Weights of a small image classifier.
Model: 0.837M parameters, 48-pixel images, arch vgg, norm batchnorm, activation silu, depths [3, 3, 3], widths [64, 96, 144].
Training: cautious_adamw at rate 0.0049, batches of 256, held-out accuracy 100%.
Data: trained on rendered landscapes of hills, water and sky, 72500 training examples, 123.2 epochs.
Rows from block 6 of a small image classifier, named by matrix and row number. Each number is 200 + 30 x the weight over its row's rms, rounded and kept within 0 to 999. All counts start at 0. After the name is the row's rms in percent of the matrix's.
After each channel's rows are labels from the 100 images, of 14848, where the channel reaches its highest value: "peak on" is the class under the peak. Only what is clearly more common there than usual is listed. The data: rendered landscapes of hills, water and sky. In brackets: how many of the 100.
# conv: 3x3 conv, stride 2 (model.blocks.6.conv.weight, 144x96x3x3, each kernel summed), inputs 0-47

conv.63,106,168,205,246,241,144,154,158,179,192,187,177,165,194,204,213,213,191,179,187,156,208,209,190,109,144,159,233,210,226,210,166,233,199,248,181,208,191,139,236,200,209,194,184,174,199,205,232,150
peak on: water (28)

conv.73,081,201,184,148,199,235,153,193,116,203,112,193,221,164,169,175,209,211,206,222,230,224,196,210,195,220,210,210,134,201,209,200,207,155,116,134,147,197,167,207,171,195,158,204,188,195,209,208,215
peak on: sky (95)

conv.65,079,187,189,247,231,228,169,166,175,189,193,181,178,187,166,288,237,194,159,231,139,207,202,158,213,179,170,181,189,210,218,178,227,192,245,166,179,213,182,204,183,180,210,201,174,176,220,242,198
peak on: water (37)

conv.9,095,140,184,206,202,191,217,235,241,191,185,209,173,149,218,248,232,178,205,196,208,160,164,235,209,218,235,188,168,207,165,182,214,199,189,205,190,149,216,206,236,158,226,190,226,212,158,205,121
peak on: gentle ground (88)

conv.43,105,206,196,175,217,183,169,146,205,133,163,240,196,223,204,188,220,181,199,174,174,215,177,256,183,203,203,188,210,203,196,206,179,126,69,192,168,196,194,136,205,201,201,168,200,144,181,200,142
peak on: steep ground (66)

conv.0,097,204,148,218,211,215,217,257,235,224,124,233,222,215,137,242,165,221,205,219,281,194,188,138,134,223,239,214,243,204,206,225,209,162,218,176,168,180,140,216,225,217,176,220,253,199,228,194,230
peak on: steep ground (38); water (31)

conv.34,100,199,172,223,154,194,249,195,229,223,198,135,232,224,197,194,180,193,213,211,168,167,205,176,244,151,174,219,228,149,186,152,195,238,233,179,180,239,213,194,167,175,186,170,216,193,148,199,192
peak on: steep ground (70)

conv.99,124,220,227,193,197,233,200,241,181,192,205,153,228,222,217,202,157,198,230,193,205,177,211,227,211,185,180,231,201,205,143,207,187,217,201,203,213,119,209,182,112,227,173,224,203,188,226,205,205
peak on: gentle ground (94)

conv.75,088,152,204,205,167,204,195,196,184,194,201,144,147,177,245,279,205,214,173,201,210,195,196,264,209,197,184,178,194,216,187,202,210,128,226,174,220,153,209,125,162,192,201,205,144,165,223,223,256
peak on: gentle ground (61)

conv.85,096,169,211,181,218,193,151,161,224,226,163,207,227,198,151,149,208,163,181,167,220,222,215,178,215,155,161,187,185,194,206,151,190,191,198,182,179,207,146,186,203,167,182,164,195,215,212,228,104
peak on: gentle ground (75)

conv.116,113,222,221,197,191,230,224,238,182,193,209,147,218,214,209,197,171,193,239,202,208,189,215,239,214,202,201,235,208,206,152,207,196,216,194,205,215,122,218,182,107,235,184,215,219,183,224,203,203
peak on: gentle ground (96)

conv.141,120,249,226,197,194,181,215,218,134,204,212,194,196,199,188,261,136,191,191,186,224,208,214,223,189,193,199,184,147,206,141,214,180,197,231,215,266,144,205,190,175,198,136,238,164,195,199,164,260
peak on: gentle ground (68); water (30)

conv.17,107,211,231,199,190,241,211,219,197,181,142,198,197,161,219,217,216,167,217,227,188,224,106,283,188,217,208,204,199,247,193,205,189,191,112,209,123,159,186,176,178,169,193,174,230,215,198,190,215
peak on: gentle ground (81)

conv.122,089,222,208,190,159,172,187,210,224,214,230,163,229,279,169,111,211,195,176,145,185,196,221,163,189,216,191,176,216,246,204,209,189,172,209,158,236,210,225,175,206,184,212,179,178,204,189,211,161
peak on: gentle ground (97)

conv.49,110,179,214,209,234,151,148,144,231,185,193,201,197,209,250,223,247,204,203,169,176,160,206,227,153,201,195,198,211,256,205,194,228,210,181,186,199,170,198,188,164,206,181,208,179,151,246,233,117
peak on: gentle ground (62); steep ground (34)

conv.21,107,207,146,187,195,206,221,215,171,209,179,195,146,188,171,230,157,171,178,182,208,229,157,116,128,205,213,171,176,194,198,198,173,157,205,194,200,208,163,203,211,167,136,243,185,174,194,117,222
peak on: water (59)

conv.92,100,160,193,156,158,196,221,173,212,201,224,189,225,259,192,189,199,184,171,163,191,182,260,178,215,221,228,235,205,208,243,218,164,189,246,159,188,231,221,209,212,201,235,217,181,175,208,231,137
peak on: gentle ground (87)

conv.104,101,139,187,197,150,225,178,208,223,203,195,183,225,215,212,195,226,204,170,200,159,202,225,187,190,245,207,185,244,186,229,208,188,175,208,155,150,204,185,195,203,209,239,141,232,179,196,203,133
peak on: steep ground (82)

conv.124,109,214,170,178,217,223,169,217,148,155,163,174,137,188,152,170,209,176,188,196,214,199,188,168,186,227,185,213,176,196,213,219,188,131,187,203,178,194,177,217,199,182,182,225,171,179,209,166,208
peak on: water (87)

conv.30,094,172,202,206,178,161,179,132,220,165,134,236,225,196,175,168,240,197,221,160,199,232,198,238,194,213,228,198,193,169,245,216,214,159,102,181,195,218,188,187,202,172,191,200,205,148,200,197,165
peak on: gentle ground (81)

conv.38,115,214,170,203,157,177,213,196,183,198,204,225,179,187,183,214,157,162,184,189,194,206,171,168,177,235,265,134,158,225,199,223,209,178,203,205,222,242,179,186,255,145,219,209,209,193,186,129,234
peak on: gentle ground (90)

conv.44,077,167,196,191,153,235,229,201,217,203,228,145,267,201,161,207,211,151,186,225,230,223,162,199,211,214,179,232,202,195,168,191,185,181,207,161,177,185,236,202,164,224,213,178,224,222,229,211,222
peak on: gentle ground (64)

conv.91,084,189,218,166,167,208,198,222,213,174,208,141,218,194,206,183,199,168,186,197,207,212,193,205,204,177,170,215,187,205,193,178,195,206,228,196,217,187,201,195,150,190,201,192,192,198,236,224,209
peak on: gentle ground (76)

conv.2,105,201,224,180,130,181,214,209,173,214,161,207,214,230,154,183,220,176,220,161,222,223,173,206,208,220,223,234,230,198,252,186,179,122,83,212,179,190,184,163,209,202,191,152,207,176,220,219,201
peak on: steep ground (37)

conv.20,117,179,173,223,179,225,241,245,264,207,150,211,235,204,221,196,190,174,222,246,236,195,123,217,228,181,214,190,196,157,170,216,194,227,225,187,157,239,219,221,225,176,160,139,260,211,140,175,179
peak on: steep ground (82)

conv.120,105,196,202,171,180,212,179,205,189,208,227,203,231,254,112,198,160,168,186,179,249,218,220,134,196,191,188,216,219,158,211,174,159,195,228,158,205,211,203,217,194,213,197,184,187,180,203,218,215
peak on: gentle ground (80)

conv.133,105,217,147,202,199,207,172,206,169,202,194,211,166,166,203,236,175,207,190,156,209,221,139,177,150,208,191,203,183,231,163,194,179,167,202,177,204,172,208,192,185,198,140,248,157,157,212,123,226
peak on: steep ground (94)

conv.69,097,118,179,239,196,276,219,232,198,224,189,154,244,199,198,246,172,172,174,202,265,166,183,202,220,199,195,190,195,193,176,168,190,237,264,189,221,172,192,215,165,180,148,230,212,208,187,175,240
peak on: water (37); steep ground (34)

conv.1,067,211,195,182,188,188,188,170,187,201,180,132,202,237,162,127,189,158,182,222,120,218,186,222,207,210,179,174,187,202,177,212,154,210,197,223,145,178,187,258,191,168,216,197,174,179,164,183,199
peak on: gentle ground (80)

conv.100,102,200,166,234,173,245,201,197,190,218,184,182,154,227,180,183,177,178,211,113,218,203,168,143,176,183,195,137,171,221,199,179,217,151,230,206,195,237,197,195,191,167,145,215,125,191,202,125,218
peak on: water (49)

conv.55,111,174,227,192,226,156,140,153,228,150,202,203,198,228,227,192,237,179,202,169,207,152,211,220,208,227,204,196,186,226,206,204,220,209,193,172,186,201,203,179,189,154,222,199,191,148,204,223,109
peak on: steep ground (91)

conv.129,106,119,198,188,166,201,165,179,187,184,214,192,217,224,142,157,174,187,177,182,213,185,209,177,211,190,141,211,209,158,182,226,136,191,211,154,192,199,201,198,200,211,199,239,177,157,190,206,170
peak on: gentle ground (84)

conv.24,086,206,194,243,203,243,186,193,195,254,200,202,122,215,207,179,232,175,190,129,199,223,179,157,136,213,232,111,195,221,206,158,199,173,240,163,190,202,166,204,239,185,168,218,160,168,243,194,248
peak on: gentle ground (63); water (25)

conv.36,106,169,198,216,234,167,153,165,173,187,196,132,167,222,211,219,222,196,169,189,140,226,196,181,103,158,159,215,215,235,203,168,212,200,227,197,192,204,158,228,187,195,192,174,149,187,209,233,124
peak on: water (32)

conv.40,107,198,220,219,225,201,202,202,113,214,190,193,131,175,196,248,230,187,156,169,237,209,173,138,122,218,209,165,210,214,224,191,228,221,201,162,206,201,127,234,181,180,161,225,169,161,208,217,211
peak on: gentle ground (66)

conv.35,102,210,207,190,132,218,249,194,238,199,207,235,200,226,157,215,126,201,213,230,208,185,211,216,244,220,215,196,157,160,167,198,146,151,214,233,195,181,213,162,189,209,195,171,233,212,213,132,217
peak on: gentle ground (58)

conv.66,102,194,187,193,199,220,227,169,215,239,138,211,232,173,235,156,210,154,161,205,202,242,162,181,215,139,192,118,208,183,166,148,208,188,186,172,160,247,142,200,213,194,175,245,193,203,222,208,192
peak on: steep ground (54); snow (28)

conv.101,100,189,164,191,149,184,190,216,194,164,181,235,220,188,170,196,180,181,186,205,226,153,177,215,202,196,180,166,154,208,205,213,181,186,181,179,214,222,185,172,217,145,183,239,220,170,200,134,229
peak on: gentle ground (57); water (29)

conv.140,112,191,198,158,213,159,213,207,135,221,227,177,222,204,142,240,158,172,151,161,217,245,224,206,212,223,205,213,166,210,227,199,152,158,224,169,225,213,206,172,213,196,224,242,128,159,187,209,221
peak on: gentle ground (75); water (25)

conv.45,089,175,212,259,191,198,175,216,170,188,139,150,231,211,191,196,207,156,177,221,189,235,147,230,174,159,166,196,228,170,223,167,194,159,216,184,170,211,125,144,186,156,210,176,227,196,226,205,218
peak on: water (40); steep ground (36)

conv.105,070,212,181,221,215,141,227,211,193,194,204,139,172,173,199,155,203,205,160,160,160,177,216,201,185,202,219,213,216,179,229,238,174,211,254,147,223,179,212,181,188,156,241,232,171,172,150,228,188
peak on: steep ground (44)

conv.81,110,203,220,228,240,173,164,165,213,228,215,173,160,210,225,223,252,211,191,174,158,170,211,189,118,172,189,207,219,240,198,172,267,221,236,189,217,210,187,253,180,193,186,217,166,183,213,226,166
peak on: gentle ground (64); steep ground (33)

conv.95,099,202,189,207,217,175,163,177,147,171,188,173,181,178,245,178,219,193,155,189,193,206,217,199,171,222,201,161,182,200,204,222,208,226,219,157,167,245,143,215,168,164,190,253,169,157,188,199,209
peak on: gentle ground (62)

conv.118,093,136,182,237,224,141,154,183,201,183,190,127,185,194,212,225,200,165,179,192,144,198,184,201,125,172,172,186,209,219,221,179,192,204,206,190,171,216,153,212,178,198,204,174,169,184,202,218,122
peak on: water (79)

conv.60,091,199,227,217,228,199,207,226,178,214,199,109,201,232,237,233,195,191,155,171,172,176,222,230,219,178,176,239,232,249,165,227,182,209,250,193,235,158,201,210,137,213,170,254,158,160,175,222,206
peak on: gentle ground (81)

conv.62,101,202,238,251,249,217,183,211,132,189,211,140,217,197,240,203,186,174,198,180,227,175,206,200,180,157,165,192,214,207,156,200,207,224,213,192,224,151,201,208,125,220,162,260,144,162,196,205,228
peak on: gentle ground (64)

conv.125,104,145,210,234,208,161,151,152,195,182,190,212,193,233,167,159,206,213,169,171,175,205,225,171,202,150,154,211,192,190,218,190,207,187,230,160,227,223,164,221,199,187,201,220,176,163,216,228,131
peak on: gentle ground (94)

conv.22,080,163,184,170,152,196,203,186,191,150,173,145,253,169,197,205,171,161,201,166,232,190,165,220,253,187,199,242,219,219,167,201,163,217,234,213,183,197,223,161,138,219,215,202,199,182,217,215,218
peak on: gentle ground (86)

conv.33,115,165,218,185,200,218,205,202,212,182,215,221,183,171,170,209,229,174,206,179,213,205,212,222,219,246,287,217,186,190,212,233,203,195,209,202,212,178,213,193,270,167,268,210,191,200,200,239,176
peak on: steep ground (55)

conv.78,104,202,213,204,223,149,186,191,203,148,190,235,139,136,201,231,244,201,199,194,205,203,197,246,207,253,244,209,179,243,192,231,219,186,164,214,189,160,193,181,223,195,229,208,204,199,193,237,164
peak on: steep ground (40)

conv.4,094,170,187,141,149,184,169,182,232,212,179,221,235,176,231,170,227,188,197,174,223,192,176,193,206,208,222,175,199,184,181,182,203,182,122,176,192,195,187,177,196,173,203,178,202,173,207,211,156
peak on: steep ground (86)

conv.50,098,159,237,204,205,254,161,180,179,193,190,181,191,164,154,187,194,125,175,169,223,202,184,220,214,201,199,194,199,206,207,212,162,171,174,191,200,189,199,220,183,177,221,207,171,155,189,209,146
peak on: gentle ground (66)

conv.52,064,199,198,213,170,192,250,233,235,229,209,147,229,220,217,245,165,179,204,188,216,215,195,223,261,161,194,224,206,233,141,155,200,209,180,207,198,213,231,163,164,200,245,220,203,239,192,216,227
peak on: water (48)

conv.15,061,186,208,222,199,215,189,186,179,184,221,182,147,175,192,118,192,175,182,212,236,217,192,196,190,189,200,135,170,213,218,214,195,167,246,211,193,191,212,202,214,155,82,239,196,219,197,188,273
peak on: gentle ground (89)

conv.131,065,209,232,198,177,211,174,217,129,191,192,172,167,223,170,240,279,174,159,206,188,195,194,201,125,216,149,187,177,176,207,184,200,204,185,172,169,213,125,184,164,136,177,236,201,192,210,230,203
peak on: water (29)

conv.28,097,183,215,217,189,182,193,176,220,178,80,220,208,254,198,172,216,192,221,215,211,173,210,215,215,206,247,158,199,188,230,200,191,156,99,209,153,233,176,227,224,182,212,169,207,191,195,186,166
peak on: steep ground (42)

conv.108,097,182,205,218,252,183,148,125,195,166,198,155,192,182,234,209,208,185,168,181,135,199,226,190,135,181,184,198,230,218,225,178,196,175,242,158,177,174,172,195,187,187,200,186,147,148,211,258,184
peak on: water (36)

conv.70,108,202,206,180,170,172,171,173,222,168,158,214,240,228,195,146,209,223,193,183,205,204,202,221,208,244,238,210,182,181,215,219,148,146,114,163,164,206,169,164,196,194,213,221,189,122,186,212,170
peak on: steep ground (86)

conv.61,102,231,175,233,222,188,225,204,230,194,202,172,207,239,221,230,141,212,228,242,165,179,216,233,223,152,140,198,189,220,119,157,198,221,200,219,199,165,258,207,81,211,149,221,206,220,161,168,213
peak on: gentle ground (93)

conv.135,106,202,213,216,218,183,151,155,214,169,190,200,177,171,173,215,188,152,162,167,166,200,202,206,185,201,253,215,189,228,214,205,195,191,186,155,213,188,209,223,198,169,248,218,169,192,178,226,168
peak on: water (45)

conv.26,079,205,183,137,126,213,252,159,136,220,201,166,244,207,193,169,217,194,181,242,181,220,195,200,224,227,212,235,187,217,217,169,203,192,175,214,152,235,194,118,168,199,212,193,209,214,197,168,217
peak on: snow (38)

conv.12,091,161,196,229,165,277,203,226,230,189,194,231,165,221,197,219,209,186,209,226,215,152,175,179,202,200,189,154,172,199,178,199,205,172,239,166,205,165,207,216,233,130,120,178,235,151,193,154,228
peak on: steep ground (46); water (37)

conv.137,110,160,168,214,180,222,228,215,208,201,106,187,224,219,188,171,184,174,175,247,174,196,175,209,203,159,211,219,203,158,180,178,208,195,206,179,144,190,160,234,174,199,153,169,258,223,183,184,226
peak on: steep ground (73)

conv.88,112,171,168,246,166,215,221,239,212,215,197,168,204,182,214,229,196,177,184,269,200,142,152,162,191,182,220,173,200,187,192,198,199,208,229,171,208,241,184,253,240,123,165,182,228,219,150,177,214
peak on: gentle ground (59)

conv.71,115,209,209,172,185,190,164,181,204,166,119,241,224,205,211,180,217,201,225,180,223,198,155,228,188,221,223,225,194,210,184,224,181,153,57,182,180,170,194,138,184,185,181,187,202,155,200,189,194
peak on: steep ground (89)

conv.5,070,204,189,227,192,145,158,248,183,228,213,183,213,139,175,252,188,174,214,232,220,215,199,187,196,195,196,162,184,190,208,212,181,186,195,197,186,182,209,153,211,165,235,129,215,228,243,223,184
peak on: water (34)

conv.7,102,203,248,205,214,186,192,205,178,191,266,160,164,273,194,205,181,199,192,160,236,169,250,183,183,194,212,199,199,210,220,162,228,214,204,186,293,215,225,194,193,178,234,188,128,163,167,227,204
peak on: gentle ground (58); steep ground (39)

conv.138,114,182,220,206,189,173,217,221,219,227,197,190,189,121,211,219,244,156,190,216,200,185,175,252,191,158,205,157,184,181,170,156,222,180,190,196,220,149,206,171,209,135,216,134,184,222,207,222,176
peak on: steep ground (62)

conv.42,098,222,207,189,172,203,202,193,209,169,117,224,187,238,179,219,205,236,211,178,198,163,182,184,181,194,233,134,180,164,198,163,227,120,124,167,164,222,166,183,213,188,218,156,225,192,193,178,213
peak on: steep ground (73)

conv.27,116,217,178,196,155,179,210,193,177,199,202,223,172,188,180,214,158,157,184,184,203,217,169,164,174,234,254,128,158,225,200,220,213,176,197,203,218,243,179,179,257,149,214,206,199,192,186,133,233
peak on: gentle ground (89)

conv.97,105,154,181,173,193,227,186,171,245,207,224,205,240,259,158,151,190,189,188,180,229,191,229,166,224,178,179,189,205,156,217,196,169,198,227,176,190,263,204,209,212,196,202,221,201,179,212,204,174
peak on: gentle ground (90)

conv.142,113,123,171,189,196,220,167,182,209,202,162,187,230,217,233,207,224,214,172,225,143,203,231,195,217,168,142,212,259,195,220,149,205,197,245,159,136,197,204,232,193,226,175,147,230,202,225,209,140
peak on: gentle ground (58); water (42)

conv.115,098,146,158,221,136,240,226,182,207,204,208,202,215,198,185,154,164,242,171,228,216,205,171,172,219,223,183,155,176,191,230,205,128,171,228,151,162,260,206,193,207,201,218,186,227,192,221,157,197
peak on: gentle ground (74)